From a checkpoint of a small self-supervised image encoder: 32-pixel images, adamw at rate 0.0027.
Rows from expert 0 of block 5, named by matrix and row number. Rows with one number belong to one neuron. Each number is 500 + 25 x the weight over its row's rms, rounded and kept within 0 to 999. All counts start at 0. Numbers have three digits each.
# gate: expert gate (model.blocks.5.mlp.gate, 8x64x128), inputs 0-127
# up: expert up (model.blocks.5.mlp.up, 8x64x128), inputs 0-127
# down: expert down (model.blocks.5.mlp.down, 8x128x64, transposed), outputs 0-127
gate.23:532458497488493456517501462482495537491501466502481510470543494486493500481501520468495532498541528536514491473485495479520496521482450534463524532500461499523494496506438514493524498452502503540569536487471489511502504542490490498496489458530525489530469494509503480487506514421506496540482524547535531489515486521530529485463475481527519513491494520508465503485506520505477487512537
gate.24:500501476521469532496536516492509488490500499486434494483462443496526470488500483532486474516520519470510483476482540495478510479495513492505532493474524518554497494478495507503519546448488468520538487452513512482449506498477510513510491517569481534529507521512514510499491501501494504477477504469534562494522528541516513526490489465466511505477453526524544484491529476493441524502493
gate.25:513515493488429532493499507442518518504490479467506476499460450483514471493494501504483483490500504472492510487487548509469532474483511462530545483510522554556518513536497512504521539480461467573514521476525531512464483507497487508489460495523458517508510506491517482492501508510495461442492487495515509498525492523504538552469512478490496486496500531494543473518456495522486509529512
gate.26:507477533473495457520515464474482538461502457503487499503458498459499475488511513501486508505487533532497493462510508496557520469525512500471568516486483496492487494530494525490469566510486511565453533540523451498482520542492518476478479488507500516492501492515476506454479497440523458507491521528501513495520504521491492527484448464462491516476484471483504500490523526507479503479505
gate.27:528515468514446512496492534503498454503493482489488475471492464489514486511496514488497481501484481473519542510482561473467533479497530443537524466538525530516490535506518480516483553513527481525522475485514517514522469492549527538517484531503473499467513497417512480511500505482494454452530531501494499513493527510509503551498518492476498482501494522496531478502466443489488507501488
gate.28:506525498476453512498496496444517507500506480472517477504470445494527461501500461516483498498513475476493508496486546507480538469521517484530541493512525549561515508525501526500518517499470462569508519478525522506466476507485490508505466501523470505506502521477500484501506509514496474405504480494513515495515492537502504577469503468484496487507524524474552472503471492504512514524506
gate.29:498471524485519552496524476513488532494475460499488493547457455504504487493505482516500510473512479504485491472494503504519478476545522473515538472484492518580523480507544540516472499525437476556483542479487517471461491523479531490493495510505506478494522510476479509473482487511495492448482445484525518517499474499533526496464486472475524493451514504525481506491530485519519513497547
gate.30:510506492494449488509489493478512518512501493474505481505489451496540506524506477512488470501484459483503526484474531508507517474549523470524520509489511545524506534520520508508510502505488489574496512499524500497499453502537511525509499512509455519473492486442502504521487506489497440400504544484524482517484516518513508547471512486472504485485516509453549472524444513517489525511493
gate.31:499487477531472527521535538498494473486500503483438499479496474496486518489502470484501509500491492474531489501478554474465490475507535458499522470479552511520503507487507499504487593476508482474521513480505504531517505511486531515536512524515464511507494486414480485542509504476500512468511530480515507518478553515526524492473485485443512500480464524523548500499505465488477494487475
gate.32:511479493470530494469480516489504489477488488515516492496505533487459516520488538502506505465509494493498494442540469516538482489482459534472480464508437482490487472486554497482479465519495544523503526529496513486490533516471494466492462533455520480500529483559496482483503496537509467506490469456482480478521466472477491473486515499558513503559537467479485516484511501513499502490551
gate.33:454463485511490490517506507490498493485499527508441515509545507503500510511529492493502494538471512456515497477551508488478505483500533514494500519458497538484497529468493471534525517460530482503506527544518483514513554497507464510526471516485462530490468494490547504557508501459495487468491528419519462512530497505488524471524523482524499493521499436475506486492495501491527452507531
gate.34:505543517499489457501516480441482556515493499480529505506462472473488506492485551482483481503519478481500521475510528498503517515506493510500550468517452481510506514521507508461529496485478512577510471456494519492505466500504467462484513524512542534515454507486502482459511485508488496548502584500488506490462471532467494513490504535505477473507468542533498480513506527519491492500504
gate.35:498495501494499496520524455472504566479517496489460514494464484465494475485497535541488512507548506502495478455511493495534501454507518511489561496510462513518529496497458526483523527491461507578467502483509498471488519528479482482489499494537519500510482522512497536445494485475504488523477526522524526479507464552504496567491476494467487497447479490535508505532510528503482501485520
gate.36:502536482519487509530517506489490503531513492501480508472496509530494444502529512518504524456450489528501479519462522481491511519531484481504472549487493523456491502507454499567471498497529505471560465545500491510479508500495530502484531472506454531516494515494495529530536498475496481572504477512561452515494521501516501482509489490496515488499485476469477491499438505548486489515474
gate.37:513526488497500494501483511467485530545485504491529461513473512505493487504496529494474501530517464449510540484472561510465504493488493486484528441525494522550498501483496495496538493487508499539504474437511530485511443499504481498489504523488547527513474513473519495463501484489491516539496555481489483463479470517460554500482530540492487480541479548548518490513487484534517506518494
gate.38:488462493533474531533550524488492481502511514497436484498489497494500496485512474502495508515467520478523434477486557488488486467523532462467526500465557514527490505485499525495481571475483490477516521474535502519479507517475532500503516503543472519544496498462495507495519493482495527467500504489549518531477544514536524481480467487438507510479468507514532496507512505491466492479480
up.23:475456508515453503513543468514519513458513507499455504489530475466500489522491492482484484496519520477517501460495479485506534487522558467544543475490517530530527536498466496512523548481516433510578524528519525497479515537520506486503500497491486506479505512529490470536504510466478488516507491488491481527532520532484478517523537529508507469460472519523524468509458474486504484516515
up.24:484509518502493453475479462545506480480514501483518493492533553474516497484513498501508486509521486541506516503492435498527538492508509509546492510519474504487472519544446495497494488543521471540443502504505487481527486518554495501518520463518477462405484482476522530489487519465501494515525506561458494526474501511502494553521507491504466502497508518535495485500495508511511512477515
up.25:481486519515494439477515453534502460459495484501471497459471493492503498500529463516505465517489524529534512480530449491560519509486510532506499511480469488486441521499539493498490511477474475509455513538491500488514506496506502481522535507541478509446491479545502508493482538494499476489509501515469531540509548491507508552543496453484488499495467502491496473501496476514447545478509
up.26:507495504523485499501541484508518507501495490469485485500503456505495508496481504456497501505527481478532500474464510514484493525467481468492496454507495524534493530490486484503530518482454496530541485474528554525514440483509544472479522488539544481530464515512512479533502535492460536507512516482515512491504498501499515515491568547531519459498471542501530487520444444528511531532474
up.27:457475554539459498490554468481519529486530502491435497511490450485493481493520474528495495510539514506519472492509474487510542503536499508505521505490499505521491536500479506497511552468485466488529490510514498498473512485499490481518519482549505558503484509522489518523511521503473515538481536488506533507518523553484537508506509487496484470487441544543528444491508471515463517520470
up.28:537537471478503531529457534467500534528491494495537528514523513521518505505483510490496520490468481469467521541475551509446463493505505475494496521497523506508537476498483513502522466487516503484552524505495486518476488520473498515491481494457508498558497518496491470535515474494514508465495493512530456477488457487517485455464488531513535517494566507461484525518502547495548465522473
up.29:487510513495507545495537475493515503501483479492474530532482456517501488486534462529500500484515456498497501478480495489499479480564506492507534492492479509578508483468516537516460488514440486562510526487485516460467489500483508513499493504536498472495510511500477534480492491485480495442483458522553504526471497525530515510460487465470506498448497522495522498493527475541505556501513
up.30:459479540526479481490547462501513507473526501503450475505473469477484474497517491501496502520531528518533488491513461491526537516491470524509526480508468500513474537496478503523493551466490482504507463501516520509506509457512495476510514477549524523482497520506512500507503532502460495566500513499492559530525521518473531538533521491517477461501449527539517456499498450515447519515507
up.31:459501550525440479488534468493530522498529503485501462493498479498513468506512509529490467501547497496510518506481475499507588509521501503536531501536482514537496541517465492488517505509492467524519454474525508498497456482539496497509513484541508532481497517509523508483496517484477504537502526506495525491517510549483525530517525509518474472506452546543524441503460468507490511529483
up.32:508528512500515497512502443502510503544517521482516522533519524493505467528518470511483526527524454490502522511505466460513498525508485550523485520520471521488545512499473514505558463442520489537492480501450523453511486477497447511482509478527520487502452527515512529476494491523469537518482480525529494490496477528483485542537521524530458470465501499505469496502499514533552501528493
up.33:495472493496519503501529522501480512534495541504516494532526515500463496485503511499507500481537476518491470463520526515551506494489451514489504479510452500461493467518476509475451500512545518538495456560507493486507535486481514485495499473474529487499541499474490536490524504521497501567511466496492454526511452512486480498480465509504485491549502430499524512503461528521522442493528
up.34:501525466506486493489473516531495458520484527499498497489564510517536534526524450522510465467437487457495507532502517505468505512544491517498476557499509493506497498501547463501484479483556474451529491547478511493532514508510519524530535513452472519497465482498495510513523520502503528448518480478495463513474517494515494455490514532518522501535526476489477483491473535495489489513467
up.35:503509490483533525501480515516485488513481510547527511530504550535518516516514474508508532450502450515496442499504503503481452524537504495464485522493524510475521486515549504542503459549507496446459527510497503502488509493471489510499506490483486463501533503499480504561479492551503492479493445451504458499528507476503480492509484467495514506498535458462494517483530510468563500507510
up.36:505459498496511462465479546521498459520474511483523463510524511495475531503473474483504452501534520461510530489506499533512521490445497514500515443516497485520486478498549500443527488494504500487469471457511521512543485473517493488525491551456563501492529493487526507460509505507506539514513489473430493489504504501480527466505541520523482501551513513541499508482504488483525491489511
up.37:489504479516498492518491514547513468506499495509479517461547499527509521497520450533530467416505495522514477520486507505491514501484479513535505574484502489490496489512498534507489478490504476458530507538490477538499531517512486537525512471500463491472524476481496522541533527500509493494535407498517469546533529503569476494483487470499518512508494500509508496481465515493481496508499
up.38:477494526503471473502486449529522510479517492503535506495536526508534470506514499494502492516532491512502528542469448477497537522514508497535508503542489501521502538530422492535518486531500462512525490474490500502515444489546499497525536452550503484461488511500519502505494514459488514538523516568492517508514494543493495554531504494526477488475499557522489470508498486489514517511484
down.23:506490493493464517438513490489517548500502537503458514504558516537551493497492466505526551520556501472522499503449530482501464514550504498468529483535494503519490500504426508495528491515519465509497490481491455523499497476509521457504515490507497454512507495483495457495503507456488469514523513501515451497502537494491519472499505497511507491488547512494466487452439486504509497495489
down.24:505527495492544471527493493524486470503464485484460508497546508532508476519488511511471456566538504533457511495513465505521530494454465518499506480549500488512519513479447494509532472529571526501506496501504507494501500468504488560513512504444490445530516499512484495499503462526498519488545485501524470486477505507520499514474524510489485517519514509524473473525559507506544525504488
down.25:499502477506535525519503486487516488496489499480445534501467495460420454525500521497459499537556507542469497495502436484508438497437516503490490454499503494530484507486512509493568513497520530499476529524490480495502502460491504502505506501510511463524499489555503539515500494529492497496555547493508528511500481455502486485498536484485494503506495491511550495487490538494513496500494
down.26:501501510497488521429508544520539511495486552490449520497539525504511547480496494499457552548541498504540495491508495451500429509482520490497495474475501503471493495477497509508476501534457475496487529512512468548498491489484449478505485494510507479496494483486489497496510546529479477517587466494501470492497539475503482503509486482465485504503519505505548516509465502503525496497495
down.27:496504498495590518487491450490504485496487490480460531491497520491449470529512474509515507519535508511452498486495466544507443502483434535457479516456503497528500497498511504492494474463499541507503497512469485486496508502493521505496461502482506465522492488516505522519506499520501516499508476508498530487519569428472501496521549497515506485512532498491500547492432522491494508495517
down.28:497491519509436484493506505521470519506520499519568488509522501507555554463513508507529494469451475484546513501470559471495572502550516490502536520503474504436513493518475495499478495478497496497531485514506489501495503554495479498493515506517487545480513513482499438489490486502499495499441497499482481497506491571524516487511454486520508504501464508480481486523503476507494499502511
down.29:500505462501439470458512515492512521502504487513548466500518490479533545482502473500486524484443498486515502497504535510500535499463499477465532536489494502435496498496486508500459577511501481499519497485490456509504497542499499514500511495567500556467497508440502459502498512477498513503478545501497500496501490552494477509532436495515498504538469506499514452489487483502502492499495
down.30:500517481496591547472500477518511497491483479464434532500489520488451456516503483497519519530537502498473498491508447544497436509451472510473480473477505501547496497503490489493511506462495533507499512511488476508505518473509506516494491503493517449533507471527509557502501499505496506493528492492503532491496555418480508500506528492464493487489522480505503551504488501496504506502496
down.31:509516525480583448493493446497509499495485480484432512501516546489487497543498515504509497515508512529471499492497488554501494498490425535473473522500499482528517515495490500507503451484522562498499487521472497468509502484508545536496508507482498476510490508535494507504506522576502499491508451510513507463512550481496474522503537497505488501496524494507462557535480508503497515509503
down.32:524474505500485550542495562512521526503512516504491511505487410513508495524496525493518431502461494480516484513518498476514494463538558471543497477475516500530494501509551489501493534489540442501508513532512552519495494496487480462505467496503507553491480479506514521478507501443525506496469519515498521502524509499513497501506487489484530501432513505483527454508509498500499481490505
down.33:496510494505500431489511487490502482501494573512490480497517482466514579492498490503473487522457502496440494490484522504498498492483428455452492524483498502477491493466432498509450537512473512491538529473513434476504488465497486551496511498491497497531490489489499509504501492459495567499479474497493504502480495476516496498486441493477504508503456503499494475484498496500501490507497
down.34:499499497507402477516509514490465492501501480513564477506482463482550501463499534505437441480458503528498496497504504457493521495488504527509513524489495499461502494504494505495488534480527516505542511507501507505505501539487480496496525494495503562465501499528504447500490484496492519499468519500493496497504452559522477492499486490521495501554472495490490413487516501499465501501498
down.35:493499507504412491505504558491485471504515494507525456505469483455537490467497541496471443460425498495504499499517512481494531500492517467525534523514503486451491502496524503498464550522486486502511484491540541500498498539495469511501483510463512548485515489499501452509495489486497498497464532494493518496510447508497466498488479506496494510542468492506497433518526525496466502496494
down.36:497505473505434481495507539485497490496506483527503476505482499483554503481491487503441454462440496492532502500513478455496529505495532503521473547491493512479499497511510515495492564502480477492526494496511480514503498540489477499503467497513498568452503494499506482500494523512502483504443499498498494501512437564478481531519466499521500510523497493489517407471532499495484485494502
down.37:507501467511424487493498536477471479504498507523523497498506453500540507488498495502451441514424501503503501505506503439499502491498487484508501555491504499489493496504477513501508520469527476499532475467513480510502499552491508505501472496455498558508498517514500443497503515464509491494457544504497496483508484495492489505511484493486501496575529487504486395497498493495490499492506
down.38:496520525487557436484493454498480490499484497495425535497544514496514471511500500505504476533540497522464511495481506532503509498498424541470524500521494494522524513494440497497538469491525562503516480504462482485501496466513541539506502509473496453546499502514489507501501451554505512491518484499519487476494554509498507486485501495495491511481520501513468548530519489502501518514498